config = dict(
    model='sound classifier',
    dataset='simulated modem signals in the audio band',
    train_examples=78125,
    noise_aug=0.002,
    n_mels=64,
    hop_length=160,
    input='mfcc',
    spec_augment=True,
    win_length=400,
    targets=['carrier'],
    num_classes=4,
    arch='transformer',
    norm='rmsnorm',
    norm_position='pre',
    hidden_act='gelu',
    mlp_ratio=4,
    head_dim=32,
    fused_qkv=True,
    bias='all',
    qk_norm=False,
    layer_scale_init=0.1,
    parallel_block=False,
    inner_norm=False,
    subsampling=2,
    layers=6,
    width=256,
    positions='rope',
    pooling='mean',
    mixing='cutmix',
    label_smoothing=0.1,
    loss='cross_entropy',
    init='kaiming_normal',
    residual_init='scaled_by_depth',
    optimizer='soap',
    beta2=0.99,
    learning_rate=0.0027,
    beta1=0.95,
    shampoo_beta=0.99,
    eps=1e-08,
    precondition_frequency=16,
    max_precond_dim=1024,
    one_sided=False,
    adamw_lr_other_params=0.00083,
    max_grad_norm=5.0,
    magnitude_pruning=0.5,
    max_steps=18800,
    batch_size=256,
    epochs=61.6,
    lr_schedule='cosine',
    final_lr_fraction=0,
    warmup_steps=3760,
    weight_decay=0.0,
    adamw_weight_decay_other_params=0.01,
)
Rows from block 3, named by matrix and row number. Rows with one number belong to one attention dimension. Each number is 500 + 50 x the weight over its row's rms, rounded and kept within 0 to 999. All counts start at 0. Numbers have three digits each. After the name is the row's rms in percent of the matrix's.
# v: attention query, key and value (stacked) (model.blocks.3.attn.qkv.weight, 768x256, the v third), inputs 64-127
# proj: attention output (model.blocks.3.attn.proj.weight, 256x256, transposed), outputs 64-127
v.162 116:469415662505500500451500515383500500429619557500456500500465500500578402520589473500413403500500627419525500500500593500500567500500500500448534395500500580464500500500441526500500500544500500
v.163 120:500478414500475500421500446500500500543500500411500410464587500618500465500545463491500500445435541577500500443500405500500514557554500484531413500500435436577500586500451500575573590567500500
v.164 094:500465500427500500500607540556500547500483500488500500500563500500500500500500630500500500500500410457500402500466438500500488446500414500500446441437579500601445407500539500500500426465500440
v.165 085:500500538278500500555536467500500500401500500500544500458531605500500500500500549500500500500500500380500500596424561641581500563500500581500500498546598500500477500500500500469500500500500500
v.166 107:500500418400561645541500548500457574540537500500500500500471500534500555500500394500442471512550595490500431500500449567500531500500437500500558550500500483456500500500500500500500500482386500
v.167 101:543500563500500568557500500472500500555481500500381382500425535500487388500569500500500500500500413500500500500423487418608500624500500485500500500500550500500500500522500500500536500456409623
v.168 098:500517548500543593500575500460459529500359500518523416500500580517500500500500500500420500500426396500528539500423380580558500500500469500500500500426500470485500406464500500500500500451443471
v.169 103:457500500598605391546400500393500405500500450500430582500500500446519500500390500500500500500500500500555500500511500500470500500568570518500476500449500546500449478500485422392616393397478500
v.170 108:500500475500500500507465558398500500490428392483500500500500500447543427571500397439500436462571432415360467612500461576500501500390500394500500500488563500500648502510632500500529594500500539
v.171 118:559400458448582568448440472453500565638402500500459541500500500500500500500547440602558500500500470571500425450593494500500500500500500445500500546500500500548463456500538584500500450500500441
v.172 101:584392500500500548598500500559500500500500500470500595404583544610533445479500439422498500500500500500500447500376500565500419500674500438460500500420500480479574396583435500500500500373376566
v.173 104:500500396500416508566500550500500500417395497500627604500500533587350500500500500500462477483500457500500504602528500500484483567500500500498500580500500420537500500500500500500500500500442500
v.174 104:500500533500449500446460417438421537432500500526408500554500500415441500576500428500500638531540500500575500543527392500524500500413378500412500584500494507631500430500441449405500531537529535
v.175 120:517500500500500317500500547412500412500500590500500589500500500508462500500389500500500429500475415500538431524500500500513442500500419657500500500500600500567520500587500500500500396506500567
v.176 103:500500559500413500500500500500443529500500500505514367500467500500500500500579529500500401634452500500500500435575500598557410500500429470500500500430500500500500500498500500500421500500468405
v.177 098:461476573500541386500655523500452500415428563500500500500584615487538500596422418500471601497455565552500500379571500500531500500431466500500500535500412500500512500500480372500500500451470461
v.178 120:606500500538500500500588500500500495500500599465534500549550500500500500500546414521500500456500390533500630562500500397595500390387500559500560407500436500552500454500500444500500629500451500
v.179 099:460500515570663500500500500487500500588500577468507367528500500457500636500500426500603467561500561469348500500500548534500500500361500500604500432500500537443564449539500470500436500500500450
v.180 110:500500500476446434459396500500500500571445500406500430534560517500500541500500383583506442494500500588566500500500500528500500500523500500500500500554500500500500500500500500500542500420525500
v.181 109:500481500548332475561500445571500500525440475500500561500417500500500500585421570500432444448500518571397432500399500336610500477514500548500544500457524500500500452500529500450560516608500532
v.182 098:500500500500500500500500500500500500440572500569500432500500500500404500500500495487500485560464500500500433404626500628366559607380555500500500547500536430500442500444534500460500617488500546
v.183 103:423532489500500445643441500471490541500358452500521567487500482446500500500500500500595538551592500547500465398526500500446500521500500514500510577586500500500500437400480500500458413543500565
v.184 112:500500500500500545500500500493500500472500462500483500500500482500494450569593500500454500410500418567431500596602500547500500370468518501450500459500547500452462500454500638555376588446398392
v.185 103:424428429500444500500493500500500577406425442500535500566440500500500500500500403429500475351502473500583570500472524500423438500500505521500500552551434500500500500500500606500476500500579500
v.186 108:500531500500500449500500500421500500500500532482500500500500537545393500500594511691500559500500426500502500500500457563500500574573500500525556500477500355406524572516552557500500464507409500
v.187 098:535446531500500500500500500500500533500568500564465500501500500500533500500463500500466519551394500463576445534500500500500500582500567591500582500500500500500516569500550500500555477392405500
v.188 098:500462331500500400593500429449500500602500552377374406626500578500500500516500548341500500500500380481500505500500500500500500500500500500500599500500500500500500547500579500500569500399612500
v.189 104:491447531434500500500500518500500500547500455576533548500432509500500628539511562500451500404625500459500446485500619573500551544500500470500442547500500500500432500477476545487500476601451500
v.190 105:382500500395569374518500500500500481590500500500500500454500500453541500500416517473558533414500500500500500479429500500500500521593500542500450500500609500500500500441578500500547500462557409
v.191 092:500500500523642487531401527500500500500451498500461497500551546500371588626500445412558433568500564500500516500457570500469532541500598591500368500500413525500500550500500559500532409575500500
v.192 109:500482554500456500500500500500500500500500500500500500500500437500470500500455397500500434534500536467562500479500500500500500500500533520620586560454500569572500562591641500517415592417572568
v.193 107:500476443440569396500551500402500500500500406500514627500500500500531590543500500411440535500470452583500393500425437500500478532500500500488570368500500500500415500546466475553497500390500500
v.194 116:419526492456557500500422500619500402500500500500500594533581500579568329451500436500500565502500547500481500500425564553500411500500613500460374529494500500452500566423554500500520559611575500
v.195 111:514446478500500476445343500542532500476500500500500500500407473439500500557500500498573500500500406511379476547437519440500523386500500573417500500500500426542500450500500594500474404605591500
v.196 115:506535441500406562615596573466435500500500500571500523500464526519500500500500541516500441500510500500500500461500500549478574500500504564428500500500404580509500459459601500500516500500562500
v.197 099:500500500500500534570672434399326500614500492593527542500445500500419500500500500529520647500592500500557432451460483500500500399500555555500500500519500491500525469473570416500552500500500500
v.198 099:500500500431419510500469500500500415429500500500554500435455547497500535500500500512500379539500553577445500500427500500547396442500544500559600500583500500519488523564578458500548428435500500
v.199 100:519566500587545500457537484555500500500387500500590500500469500500528500500500500450340465500500500509400417500396460545446500611634500478500500500557361500388569500500500562500500376449500500
v.200 106:500500500500500500500578500479418500590500504603355404500500500600500500463643500500563419533500451387518514500482567583500554546569419544518500571500503500500596500462500500500424500500534614
v.201 103:458395417365601542500500500397500500500489500500500500501427500500551593542500500462387500461551500500500500500500366491694500500516500500569537500500500500542500438562576574573517500500423500
v.202 101:500522500546500448500546500500500500433500500500439561500500618469500644500500424517463500537500440448500500500500500500500500570486595431558557500500500542500500500420500561500500500572500400
v.203 105:500500462548440546520500500500500500486557516500500500500575500500451549500500434500559500490528563633500516507435500537479500500538500500500500604500500500577550581390472619450388503388500500
v.204 103:526427578500568422500500405500432391500448547482537478532567500562500677453500500601500434500459538474582584500500500620500500525455500500602521555426500421440556469500500582513442403592500500
v.205 102:450500500390500500500500500500451517500500458411426575500500557415560594571500531500534500500500446500434500500500500572500500500500574465500500415449500500500500584500578500500500376454376500
v.206 105:473457500500500500500500500500500505500571582315500477500500500500596514500554463500500500603432565617463390566455482500500500500500500463471500500321500500469426412449500500612440500500575489
v.207 107:500500443527546511424500500500500423500459643476500500570500432500500500436500500542500500548500441500412500538453432500500500592500500500500500500500500444500686451500500500429500431520500500
v.208 103:500573449448541500500500500482500500500500589500500500500500599435500554500562500569500500428500491500526485477501500500454500615500594418372589473500557500500567500403434500500429536562426462
v.209 091:500433500425500476500466500584540500500500500504409500555500487500583523396500500500500500500593400447500500500500500523500552485463500415500547502500500597500500500500545500554385466500639500
v.210 115:445500500418500654500565460428500432541417500551539500500500500519408500467500500500471582583550500536500500500500524476500500591617500500460500420580500500600433412500500566592500500519500521
v.211 099:500500436459500500500458385500500564500500500401500466500500639647500500500585500497484534519500500479441500618528500500500411500436500500390377500494500500500500396500550536500500500500500454
v.212 101:500500472500405416500460500500430565500470541500500500554503565580525618555480500537500574532529500500500449500440566514500500500468500437500500500455500500500475591500500390524443500500500500
v.213 105:446519500500500500500500500500500500500473500507500562498418538363500401500543531476508626500583431544557500500598500500500587500500500500471486500500500536500557500571500478432481500500547497
v.214 110:500570500622616464500500500629471481554500500500500500541452397579500500500500500407514500500500500500500542530500525500500500542500441500394500421632522448441547500500510500461451589420520500
v.215 091:468500500633500500500500500455425436500500567540500500408543500539500553500500500500500574500500500500405500500500500500500581500430500500500500500500500500473500500479500500500625556500500545
v.216 098:500500500519500500500500500500561500500500592500500581500500468453500518572562500549422500412553500579467455500500622500455412466500500500444493592428590396500496454500500500500606448645607562
v.217 100:526500581500538580500500500567500362500472500427621500520481581500461500500500500500593500500615500500500607568500500447548500500500536500428474500500500528524402429604519503500500473451444564
v.218 101:442500559500500446561500430455500407544366602500452549526500500500500500580533555434425519555521500500563499541500500500541416435500500471500509532500500500500500544500452516500500453500500451
v.219 095:500482500560448382500500498450500500464500451500500500548500500500500500500377438500549461500533500500500500500486586536500500536500435500500577500500500500500500500500500500500500500447468527
v.220 103:500467500357441534500500434418500500500500500493500600436473500500500500500500500500423500500587500500500500500500376602500428451547472575600608455564500500500500500500500500500426572402500574
v.221 117:459500527545405541465500500592474500576500538500577500573539500500500550500500527595554500500500484410500500620384461500438453582500500500426515495500368467455435575535500411585500500500500500
v.222 109:500500407406500500652500500500500500500464402447603500485430484413560500500432453598500500500500500500500367487500500500500445477433570500500429500500435600500479536500460500500500500449441500
v.223 108:540500455433500528499577484397418448500453500500500500500463500500500500500543500403500483440500385595511500500500525500500480412500513580500500500510500457500520415500500500500500500447464500
v.224 107:500500468500432500558500500500500601610500455500500500500395449447500398500500552382500500500500465534533500384500531583434500420454500500489500500500500500512500500500554504485532500573618500
v.225 096:439496500500619424500500500598500365500500500553500500462500463427438609475500395429500473500609551463532500500431580474500476500499431500500500454500432500500500540500591500500500601500500500
v.226 095:500567500499416355560583500500500500516500500500500500473599400500453406500516558430500428500533409573542500500496413482422484568500500403431500413500500625423426500500610453500500500500503441
v.227 097:500529500547500444500372516474380574500540500500568535500586448500500500581500406461500515438500428500500613448582562500446501500500500500500536535562487500500500500500500602500500500500413500
v.228 106:500500500608569500554547500552500500437500500579500419447561500432597500585339479450592456500500500500454476513607573500500457610500500500500511500553482464435513500575569405500500500635500500
v.229 087:502500500525500500542500557412500500500500532500472445500500616500616352500457320500500600366453519500500500530500500500500467500500576400500486535442500545500456500500500500500500440500500500
v.230 096:563448500380451394500454500445576478500500500500500500500634581500500582500500458629500550478599500385537549410609477500413500500500500500466487500500500513500500403500601500500536500500404500
v.231 088:500500570403558398500535500348500434500500424500500471500473543356523458525500500487500500347564593500534500500373500500500460538500500500466590500434500500500500500543464504447500500597500431
v.232 088:500589558444500500500383420500468500519500500523500391500500416500434500379500513500547500471609556500500623500570500500500500500546563500500500500500500500500500493469500500500500500500500500
v.233 110:602500466500500500553569491406528500478564500635500500500500500500405500433468584568500422500515500500500500500433500513446500582500527500433414500552500500500500470500500426500476500544496500
v.234 099:500461536500634500368639500500604500500500500500452610500500500492500562500500500500580500484506441500400500553472500500500500616638500563500543500500604500500500445500513460500500399452500500
v.235 096:500500500530578500531500500500500500500500500500500500548449422500423528500461500438509554641393487500500500549572500443500500427500468532471500500500569630500500392500485404500500541447500553
v.236 104:595483495500439520477398500500444565500579494593500593553500500500500500580462460371500500632328500553500500500530500529540500500500500500579525528439500500500500431538500500410410600500456549
v.237 095:428431414427500548588500500507500500500425562492432526500611466500500531500500519576500554586638345595500557462500571438500500582500500545407500441394500563500500556500500474608500500500500500
v.238 098:500500500408500470682500500463502509500500500500537500602417401573545500458500500426537626500575580500646500500500500500553500500532500504409544500500467500552500510402460597500500514500458500
v.239 095:476367443472500459524500475580500500500500500480500500494500500500458565448436500500519560424450500507500397500500541500479401500500500500588500500529500482519572500500560603471528500433500500
v.240 107:517462601500545500624500534500500500500500425458500500500590464625546427500500500530500500474397450500617500553573500500434531465500594500500314528500500477495558570402542500500500500516573500
v.241 098:585531670557500442500500472422500465441500598430500548500419556500500500500500500500566397500500606500500451500500500500500541476366465500500500542585500496602500500500485500500424500587469520
v.242 103:500584387629500500425571459500500500500500500457483500564524500541457475588500520500463496500500453500470500584563511522427563500500500440500422500500500500500500436500439500541500592500500500
v.243 094:437455500595470494495574500378500500583500500622500500500423460313500476500500500500598430500454500524495500521419576500500562500500600533500500500420409612500500459556500500500514458500493500
v.244 112:500500430500529500500500500562631468410596500479500406517484480400500453513542418431500472600500614475434500563500548576430538646500500386547500500479475439500500500500488626522471500500533564
v.245 093:430500500500438500500500581498593500500450528548500449500500596532500500500500460547500500500439590560546569500500500344500440667500500500461430500500500500500500500554500500434500521500534500
v.246 097:553500394500546500577500424540509449500509430500552520559422556640436500360464519448500413541500500500500449500500500500494500500393500631527609431425534464486616500522500562500448577500500591
v.247 090:500500500500587500474500500527500471500587500500427416588422500500479500406413500524500651500500500500500407500500512500433500500442500583369407592617500471500487470500500406603500500565500507
v.248 103:500490456500463463500467622500500536368500551517500435500500500385594500500514446442495552500500604489500464500409500500500500500451500500566652419500410446500500500523500349453500500500500509
v.249 097:412591500500500418408500500569452455500602441411572500500562571500522500579458500613500500500419482500433546500500500500500446500366457496500500500397500578500500567500568385500425513417500500
v.250 093:500536547500500481487500500500500464500500595500500500500500470500514500512500542660500529457357500573459500500500500500425500596705500571434430500500427500500438568532500489500418453570500500
v.251 102:500500693530554627394500535555500604500500500500456500453500500500502500500472500379500500582500500414511500500549541500526500481461473558500578500532471618500500396500397575500419500500528500
v.252 098:500500500555500647437472500500500500500582591487500558572350500568576481586500500500500375500562500639385522506500500500407500500548507500500500542500568436500500500500516500414554519500497500
v.253 106:500500500413500500500523478500433500620574500500646500547638419439530567465548460500500548500593500500538500500500500441474500500500500490448595412542446500500500626500531500500438500468500500
v.254 112:567500454564500500500500579521500500458438500500500500502337526500531500450598427461554500601435602500500448473500500591500571471453500435500500500500500472401500534500431542442483556500523549
v.255 098:500596500500500338500482500587415537459500538448500500500500425500479383500409500500490546500500500500433579522400532597434448413397500500500436500500500500500500500414500500601500500626500500
proj.162 102:574410411475457500500500420491500491500500500499436493392500542520500500500500500649500489500500515446593451500520500444500500443528500500500500500500500500500418500500442500500606500553371500
proj.163 102:488500551628500513500427500473500500500485500500555500500530429543596583714578500500472404500500475523411500414500537476593457500500500509500522451558500500500500444500500484458428500500500500
proj.164 090:500500500500508524436454500500585560500500461500500500581500500500420451468500500500500500422661515500490419500500500500500453500500500500500622526500500500500500544500411500501459398611578500
proj.165 095:500438672500500552589500389514466431462500370500500500500482500500548431560466500565533502500500500500500500599500500500500500500500500500388500528500455500632500500443500480500500500500440500
proj.166 102:500500500532430500500500500564500439500500530521500500365431578500500428500500410500500500500500497500485552500500405500500468551500500538500441500453500571496500423471500500500500500500631500
proj.167 093:500500500500512432551585487500500612500500500500520500419500500555500500500471500512538422508644500500500500500493451500438500454613508646500500500500500458568500533500448500439500448576500500
proj.168 100:545500500560500500500638500500500500500644544583468500588500500500500481464500500533500500500500500560427500500500500500558500499609452500500500593434457590471360558431500526500596581500500568
proj.169 102:500376500448500605500500500457500438500435500500483595500500443506500459500500500500490615500500500500469500577500500539471500500500500458500500500325428574543534500500500500547500500549500571
proj.170 101:500551500500500500500596500601500500623500485527500500627500500500440500500500500601500500404572422500500500500391500468378500421515500500500500465638500520500442394564458409556500484500500513
proj.171 108:543587523500436457537500500592545500482534345494538500500417456500500623500500500434500549500500529394425500514473500562500440500617484649537500500500472581639522500412500546484445500500500389
proj.172 094:511500483500553531449500537447500435518500500500500500588500500500500500559536415500500500500500609500500500416415500546500577500446500500500500447570500490525500376499500500500500410500500565
proj.173 101:500560500439587358500633440570500408497500500500500500500500364500401437466488500500493455500500634554500527500500500600427500500483541500588500500580594500617430458563500470568490500481586500
proj.174 096:567571500504318428425585679500500500500440598577476529475611515500497576358488500500500479500467500500500500544500500406500391500420451533500429557388500500500500500500500527454398500402500559
proj.175 108:500500500500447500583500441500500500479500500576452500423500353661500591485555500475558501500436500500608473500552500500510500559500552500535603620532416362544500500500500500473500531433500500
proj.176 103:500479517409500555500500500500581500587500500409439500460500500500504433418461470500500500446500500421500554583464500422500584551500500445559500423402525500599467553500500500472500500500412500
proj.177 106:500500500500427544465500518557562603398545500516425500500500500585500500438348568578594484500500428457461438623500500500555500500500500457500361500500561543500500448518500500500463584500500432
proj.178 119:401438500434398464500546500500474447500356500500500546498604488500500358482416574589572500500500447500500455580520437384500500453500552500410500500451576543520446500500388500449500500500582533
proj.179 096:451366474500493537500409550500500454500481500500500500500364500377546500454428437500414500500500476440500543500554500397500500437500569500553461500500500545500406500500471500500500434500500516
proj.180 105:415531488500500500405522410572606500500500462414500507533555500500402417465500489500458569585360543500500516500500483443500438554500544500563500479500500500500408422500500414500352479432443450
proj.181 101:589465600529500591500500593500431528421443500561500500619500399506500480500500523550500500586500526500585500500531500422561481500457562500500500553444500500539523500500462552500537367500500560
proj.182 105:470579585500518500500487508571500519576447500500611500500447459590529500500500500405500583443475500500548504500500500500500682500500500500512531500500620552500594500500500536500539500500484500
proj.183 095:500508564500426500500500501385500548500562575500500500500500597429494557500520500585393519503594500514500500583500500500500357500445500444500517500374427500500519500470500500626544525500500430
proj.184 101:561500500500500568395500557500549530667500500421532588590558482445500500465454500500500500505424424451500500501500500595420500500508500531500402390596500500500500500482500501544500485500548411
proj.185 099:500500500440500500500500505553423500500500500500500580500515500534500627500500406500500500460500500375521564504500502500500457500500422440500549463500500500512500500500500500500403500500500500
proj.186 105:500554500484500479438568500500513460598577500507500500500431522531500561492531500500468443500500500500500500409500500500553453577500500487500450500500500500500500550500585574565500443500580500
proj.187 090:500500500463572500411500417500500377446443500500500500500451500562334500500513512533500500437552500460500500466500446521438500584647500500500586454519500500500517438555500374493586420488500549
proj.188 098:542526500500500420399433577511500500382500397481529500500500500442500500390454587500490458403379504500634524500500481500500500500500395500500500452541500434500382500500500515546500500405463462
proj.189 094:500586495500477500500480361453500450672429403500500351400537500500500500500473569577660500575500637547500500582500542454500565402449400500553605500500562437500500589633500499536500484484500442
proj.190 102:579500500500553500500430472607564613595500477615565604622500474500500500500500500457500500429550500500500516394632615500500500500500500500500500500500500500436542500586500461500500500541457544
proj.191 097:473500500583566500496364447500500500467493591412592450340428556500510572485530480500336500500579500500500519500500500612500501471500500494546500541500555500500500500500500416500417500409383539
proj.192 099:449500500392500500500525564573500439614500500500500533470548425500500500500500425435570596393588562547579430515569500400500500500544500550570500500560530500583500500500500500439500478477540500
proj.193 105:500464573500500566542582500427500500500500500404500475467398436500500429500500500471514500500531446517524500450500500474418500385500500601389436432500500500489389517573496500474500572413493500
proj.194 108:428500576439500474500474500558500430523443500500444479577472552511529588500500463573454504561500490500500500577500500591500447442426440500544500569500531500500500500500560439500462500609488500
proj.195 106:500524500434500436514500602434532500500500500500433415500365500500415636500584500464494500500500500500500500500455500547500500677500500562500500500427500518523500471500500500452500500500500500
proj.196 105:362500479522521500500528500586500594500500461500453559500500332568440500500500500495500500471424466433500500500603500500500436500500611500500500500500500385443550413530436500500500500502531500
proj.197 099:500505616462500379500500595500500556500458500440500543500500428500547434500500603416650500500500500442500621500500555500563500643447500434500408500500500500388519392527500500500502495500500552
proj.198 092:500490633500348543444500497500361500500601511482500408500656500562500500500613500500500500532500500614563489500564500500607578538500500500558462500537500500605500500500558593500500500500451458
proj.199 107:500421500465449557500409500466500634500500500500428500500500493500500500500500601500427457500500543442500538534579500454500503426444473412500500500500466500373407500500538500500500620386500500
proj.200 101:500626500471472500500516500500500500567492500459565500500614500500651500500375500542500500500408569500434500426500500500500500500500500381500500440500500501500502500500500500488500500500477545
proj.201 101:500552594392485500577631500424500427432500569500500513577538520441500500500500500500598445487516500500514500436570500423500500500500631500561500542500423553594500500500500389387500577500496500
proj.202 107:496443581582525656500411481493500500500500580500500604446542518584500500500500608501500407612457448550425500436545580500500450513434424500500596493467518500500475474500500500500471500500500557
proj.203 099:529500556500500506500500500543500500500489500500500500566515420500500500500500500414500500500354500475500543500526455500392500547452500627531500500500427491500446500436558607642417500583500573
proj.204 089:500528439500500577534500577500500500500500500500471500500608500654500526500500532473500500469500500500500464500500668500457500500500500420504412500500544500500500536448500558500462500483500500
proj.205 096:558500490425500463500500500500500561461421500567374458361500593500500523517514393472500500500500500470401551575500389514500500561493500613500500500439500465597500429569500500530500500500605500
proj.206 102:560500493567500426500595652500446470500401500500500536500451472500500370571545432500500500500500527407560500540500433596500420529500463458500500500547500500570364516500500500460500556401444500
proj.207 093:500500407500500413500500500459449500535518639557446500638558500516500557500545500500500500500500500500387611462601500537500500500564500426545414547500537500500500571500500500324575500599381500
proj.208 093:500457500500500524429500500500582500450547436597459500500490508559475565500500540500429500500500500500450500490521500500500603500500500513499500500500568500500527500500500500500500395559500438
proj.209 094:463497566536500500500500627500500502500500500546418500500500500500500567526565500500548500469480500500500500457500500404370500463414574500453578500544452500500500500359398500553500490511500500
proj.210 109:500491500449500562500556568597354500500460466483500500500500500500550500500586524500500584500361593519547500559500608500500599419500600525500562476500500423500609500500500599512464500589500500
proj.211 105:449500437500500503500507500500434573500500500511500528506481404500500500500500500500500585500500561500597380500423500500441548500500483500500542406400500464521500546432500506500500500500500500
proj.212 098:500432428500500493562570595426483526500500500580519500500555460500500392500500500432514500469500500500500500500402500422509500508500612500434500500547500500408612500500462500500527432500617532
proj.213 101:427484500500561461500524500500471500500540500425500438444477500404500500500500446500500500457500536500494516500500500500543458500559500500500568500587459500560451466500547573507500431500535442
proj.214 113:500596500464360422528562500382397500500538546550441500500500500500500500530607500434500473566500468534500500414500505428515500500524500500595500467500470462441500500500468498500544492604500526
proj.215 094:440500500558579500500446516595571495500509500566430500502418500500570443500447500500444500500531451424469500514406500614613500500482500468367459410477558500500500468400500500549478432394557451
proj.216 102:500405348500470464413473500500500604500459538547399500500437538529500500504400500500402443500500500500586440500446500500500500500609500500500480500468566500500494500500500563500406587547500500
proj.217 101:446404500531442500500500500549429500462500506500500500586528447409500500420552500388596569382669540500500500466470407500628523543500577500500500531500500558572583495380442500472500510500500609
proj.218 104:531500479544500507500500500578500538500420413500554500500526500500500500500538500597500500500433500484500500500517500500468500500498577457440500422388500500476500486470500572463455497444580434
proj.219 097:500596500500500504641500526525513394500581449500500566500500500500500537500412500480500624500500500500500431500461500500457500406436632500500373500512500500500500500500518500500453660500500500
proj.220 105:500500569500454500561500500529566639616451500426500416500542500500530456500500487428522500458500500577500500500519576500581572472500594569500500500447541500465487450618500479467454559500500410
proj.221 114:500424500478559611500539500535500500557500573500514547500500483508341513500609500496510500578423467535383500601491392500500500500500437500500414462496500577451500500369500500500500500569500554
proj.222 103:500446527539476500500500438358500568327483500500423500500500390500500500500500500500455564500591565500597556557574500500497500408396500500511500500551500500427473535446542567500500414449512395
proj.223 107:500468500560555497500438640500500500563487474598382500560500434500500500509406500511500500500500593415535457500357500500440500500500406431500500500500570445420500500500500500600552566473433500
proj.224 102:500500545500500575500555434596500500500500500558477500530500517345426500511500477500500500500446545634500500500376623455592601467500588500551582462500549488500478582500423533500500500500612500
proj.225 093:500641500500440500500500522500500500500500500500500559460515500500500523613500500596500500500500500347408547500500459500500458529500425425556500631527500500543584520666617446461566500500500500
proj.226 087:500482500572500613500500381454500543500545424609500477476500500532572515519531500543500500523500500537502601589500361533500469396500500500500465500500500500500500500423500565500547500632562461
proj.227 088:518500500500509500510500500500500567500500575454500500500394585500500500544384500467392500500500613463551443500500500455570497603500500500500479440500500445480477504500500500384582500355404500
proj.228 121:444500500533500486468433500465542462500500446466425500563413395416500448500500631500437500500363546500500480449407500588446622535500500594375500500519500500467500585500540481500589500632500500
proj.229 087:406420500437500518500474500540513522500500438500500429552500500459457535434548697424425500500500455500500500440582500462500518401434500500500497500517500689500500477500500500368500500500399467
proj.230 098:500500565500500500500500500500500500504500521578500464500478552500500500500500546500500387500479582500394410500370500480500392500500480501523643435500459500640500532500500410530524500500506386
proj.231 096:500500602474459469446348500500500500594500500472642500500500406498446500500500425500500500533423500520397546411500500500500500478486500500633500500500500529500664427500500500592487418500500581
proj.232 099:500397476526500500500537613529476539500500562606492500308500514500500537500482518500577541545500500500444412550462500500500401445500500500500500500473457500500578451500544422393510519518500577
proj.233 110:500506500500495500525385500500500601502437396500500465369583500555513500500576500537561558500563500500500525405608532500522500500500500376500500509500500412500479500430500500554500500431500500
proj.234 093:500500366564390463500500559500500500500382474500500537500503500500412602517544500511525468550500434500522481500500500444500500500500411525500500547528500500436552593481400500592446500500500456
proj.235 096:560500500500535465500490474491392391500549500500396500500564550540539567500475500500500500521619500438591571500500516472500579500500500500476535489571400457553502442581602500500500500468500500
proj.236 105:504500500576683500500557500500500460500500369500550500500500500519496538500500546500500478500532500531536500500524628583562545607573437454500408568500581564500482509482445537519500485446500545
proj.237 094:500500421530405500570552561500500576500594500500500500490385500500530500481397500500500500421458401474517400500428479575500493500500500552436500500500459566500500500489500399560455403500422538
proj.238 102:433447500570500500500459500372398500500523446500423500500500500475465500500424500576500431500603507404446552473500500509500500500500500500500500451500424500557500429492603447473500500500500500
proj.239 111:500493500563500500500500460600486639528432456427565452500500500613503500621500500461500500500540528520500523500455451492436538542500433500481500535500500562455467432422500500500442623500441439
proj.240 096:531500445500500500500547500500500578500500535535500500500501500437557544423500500500430500565558500606500500544564500446625575500500575549617525500519500555449500510530464500500500500500500500
proj.241 097:601500500470500606561474500500608411446500444389542500500521414500563500445500500366500500561381548604500554514500500500527500500500436500500500376500500500508652500445500500500500500500500500
proj.242 105:549500500500500500500500448500591370447431432453429500413445500410370500500500438450500500500500545500500583508500500500500500465500490500500465607521378550548500500651449414500430451576500414
proj.243 096:461500556505566500500500537548500500500574429500463500539500500533500500449500500589500500592500500500574500358500560571500500492694538500559591500500500500500541500624514549413515361500500500
proj.244 100:500497500470518500589500583490491500404500500638458500570551535433500524301511500574567549471474441500500500425515500553431500434500500593522413529500467500500500495489601404518566530500500500
proj.245 099:500500500500500608587443500455500500514445500502476618445500500502530500500462500457496602570500500421471500500456500479500500409500521500591611500500420500472533500431589500604500500528500500
proj.246 102:481500593500500500542500355500594500487500500500500391459390500472500495500607500500391500500589524500500500500512532440500500601404470500580575414500435500500500448500500500500537500522548500
proj.247 101:578500534487592500552500515500477483500500500500481500440500558500500589500500500500588500462500608407500500500500500500500500500389371527434500527405366418500500549398500599423481500441465500
proj.248 105:478406500500500443418535463500500500497627500500500500363578563500450500500500474549525460447434466589500500500465500500377500500500547589500500547613471499500500430500582500500487439500499477
proj.249 102:577589590458500500500500422500566562409500562500441500500580549500500577500492500500500584500500404500500500500550489398500460500405532500500608500526500500500500507429500574564388500530452484
proj.250 101:500495500500518581500500500500581567500575500475500449500506500485459466500531500368500572500500500500500500430500500500587500500521500641500585445500598611451500500500389603493500500582500500
proj.251 099:500500500472426428535500474500500352468556500500500452500500500420483546500500500500461437666500500500589500500500573561570364500500500570453500500383353369500500500568500500564500500412549553
proj.252 096:559551500464543500554523439520500500449500459500500500500500500500452584447500500429421396527500500436459500536500500500495500516500416394500446500500500396500370500500590483556572497618500500
proj.253 104:500553500587462500439500500500458416601500500500500500467391572527500452500530461540500500500500513512500500552500500554411428500500500441500500500397500547500500500500500500500428444473577500
proj.254 098:485500423449445502500500586399500500500429500500659500566659500451500547500508500460408596500500500500500500500517480467575540500500629450459471500461477500505521500477425397487500448535579565
proj.255 108:500453500483404608557500500500490546549500563500531616500523412537374423500418500500500500500469500542583457500443500447566534500534505600563500500500500474500500500500412519451433483415500555